From a checkpoint of a small spectrogram FSQ autoencoder: encoder norm layernorm, trained on chords played on synthesised instruments.
Rows from block 5 of the encoder of a small spectrogram FSQ autoencoder, named by matrix and row number. Rows with one number within an expert belong to one neuron, the router's apart. Each number is 128 + 24 x the weight over its row's rms, rounded and kept within 0 to 255. All counts start at 0. Numbers have three digits each.
Before each expert's rows are labels from the 100 clips, of 14976, where the router gives the expert most weight on average: "top examples" is what is common among them. Only what is clearly more common there than usual is listed. The data: chords played on synthesised instruments. In brackets: how many of the 100.
# router: router (encoder.blocks.5.mlp.router.weight, 4x128, trained with AdamW), inputs 64-95
# up: expert up (encoder.blocks.5.mlp.up, 4x128x128), inputs 64-95
# down: expert down (encoder.blocks.5.mlp.down, 4x128x128, transposed), outputs 64-95

# expert 3
top examples: quiet level (79); marimba-like (48); instrument: vibraphone-like (34)
router.3:119149142149076111106109121077157082122143138133145150149168138159156178124135194105150107122102
up.23:125105128128128128128128113121128128128072128128128128128131128128128128142127137070190128128150
down.23:128000128128128128128128122128128128130128128128128128128128128128128128128128129128214128128128
up.76:128054128128128128178128120128128128128062128128128128129128128128128127007128163128128128128128
down.76:110008128128128128128128128128128128128128128128128128128128128128128128128128128128128128128144
up.81:128125128128128128181128129128128128128128128128128128128128128128128128103128128128128128128255
down.81:128128128116128128120128128128128128128106128128128128128128128128128128003128128128128128128133
up.82:128127128073128128128128134128124128128128128128128128135255128128128136126127128128128128128128
down.82:128128128128128128128128128128128128128139128128128128128128128128128128128128128128129128128128
up.108:128000139128128128130128117128128128128134128128128128131128128128128072018128152117128128128128
down.108:125000128128128128132128043128128128128032128128128128128152128128128128128126129120125128128131
up.113:136124127128128128120128124128128128128066128128128128126128128128128112128128128132122128128128
down.113:128117128091128128128128114128128128128068128128128128128128128128128128128128128128125128128128

# expert 2
top examples: clipping (70); text has "clipped" (70); white noise (29)
router.2:137124112038175102149101153170111111169154144138122111121105095155112106101118077110119111125126
up.1:128001128114128128128128117128129128128122128128128128128134128128128114125128122206128128128130
down.1:128172128128128128155128119128128128128111128128128128128129128128128128201128128092128128128128
up.7:154128128119128128067128128128128128128113128128128128127128128128128113097128121156128128128128
down.7:120164128188128128173128128128128128128128128128128128128128128128128150255128141081121128128128
up.12:128091128128128128105128128128128128128000128128128128125128128128128128128132128164101128128104
down.12:128031128128128128130128024128128128128194128128128128128150128128128128162128128128115128128128
up.46:126096129128128128073128118128128128128104128128128128128128128128128117128128128158128128128121
down.46:155083128109128123125128121128128128128136128128128128128128128128128128100128103190134128128131
up.60:128000128128128128102128097128128128128111128128128128133128128128128128128128128182127128128129
down.60:128132111163131128078128110115128128128128128128128128128145125128128138153128152150148128136128
up.65:152138128099128128042128133130127128128110128128128128127128128128128108070128128140128128128137
down.65:128128128100128128058128128128128128128128128128128128128128128128128112000128126129128128128128
up.110:127083128128128128128128128128128128128129128128128128128128128128128128128128128234137128128084
down.110:128128128128128128134128128128128128128128128128128128128128128128128128128128128128128128128128
up.111:128012128126128128128128126128128128128119128128128128128128128128128112123128128209128128128128
down.111:128076128128128128109128135128128128128141128128128128127126128128128122039128128146131128129126
up.118:128128128128128128128128128128128128128128128128128128128128128128128115128128128128128128128128
down.118:128012128128128128147128092128128128128000128128128128128131128128128141146128128123127128127128

# expert 1
top examples: quiet level (68)
router.1:145137120140127115112129132129145105142167160131144125143173148152133179142150106133137143101099
up.10:130128128128128128199128126128128128128098128128128128128128128128128000129130128092128128128253
down.10:128092128128128128128128128128128128128128128128128128128128128128128128065128128128128128128196
up.15:128066128128128128130128102128128128128103128128128128128128128128128128127128128128128128128128
down.15:128000128128128128133128075128128128128043128128128128128140128128128128121128128124128128128148
up.27:128126128128128128216128139128128128128129128128128128152118128128128128128131128128128128128241
down.27:128128128128128128127128128128128128128128128128128128128128128128128117000128115128116128128151
up.34:172128128128127128128128194128128128128128128128128128127128128128128128068119128108129128128128
down.34:128000128128128128128128033128128128128128128128128128128128128128128128128128128129128128128128
up.59:127128146128128128215128022127129128128129128128128128128128128128128012128173128128129128128128
down.59:128000128128128128128128000128128128128086128128128128128141128128128128128128128128128128128128
up.89:128069129128128128142128128127129128128119128128128128128128128128128102132128128101130128128185
down.89:128194128126128128087128159152128095128165128120128128128127128146128128177110128138134128128062

# expert 0
top examples: reverberation (60); text has "reverberant" (60); power chord (31)
router.0:151141122146142167122115116150138182128139136106102158136148172075145139113147171120125118108177
up.18:192041128127128128000128106128128128128106128128128128131128128128128127126128128128128128128128
down.18:145108128128128128128128073128128128128078128128128128128128128128128128133128066128128128128128
up.70:128128128128128128138128128128128128128045128128128128128128128128128123128128125128122128128128
down.70:128097128117128128128128105128128128128032128128128128128128128128128128128128117128128128128128
up.79:114091128154128128128128073128128128128138128128128128128128128128128128161122128122128128128128
down.79:113011128130128128157128104128128128128049128128128128128128128128128128187128128128119128128114
up.120:128126128128128128128128109128128157128000128128128128125128128128128092128128128130019128128128
down.120:128053128128128128128128093128128128128128128128128128128128128128128128127128128128010128128128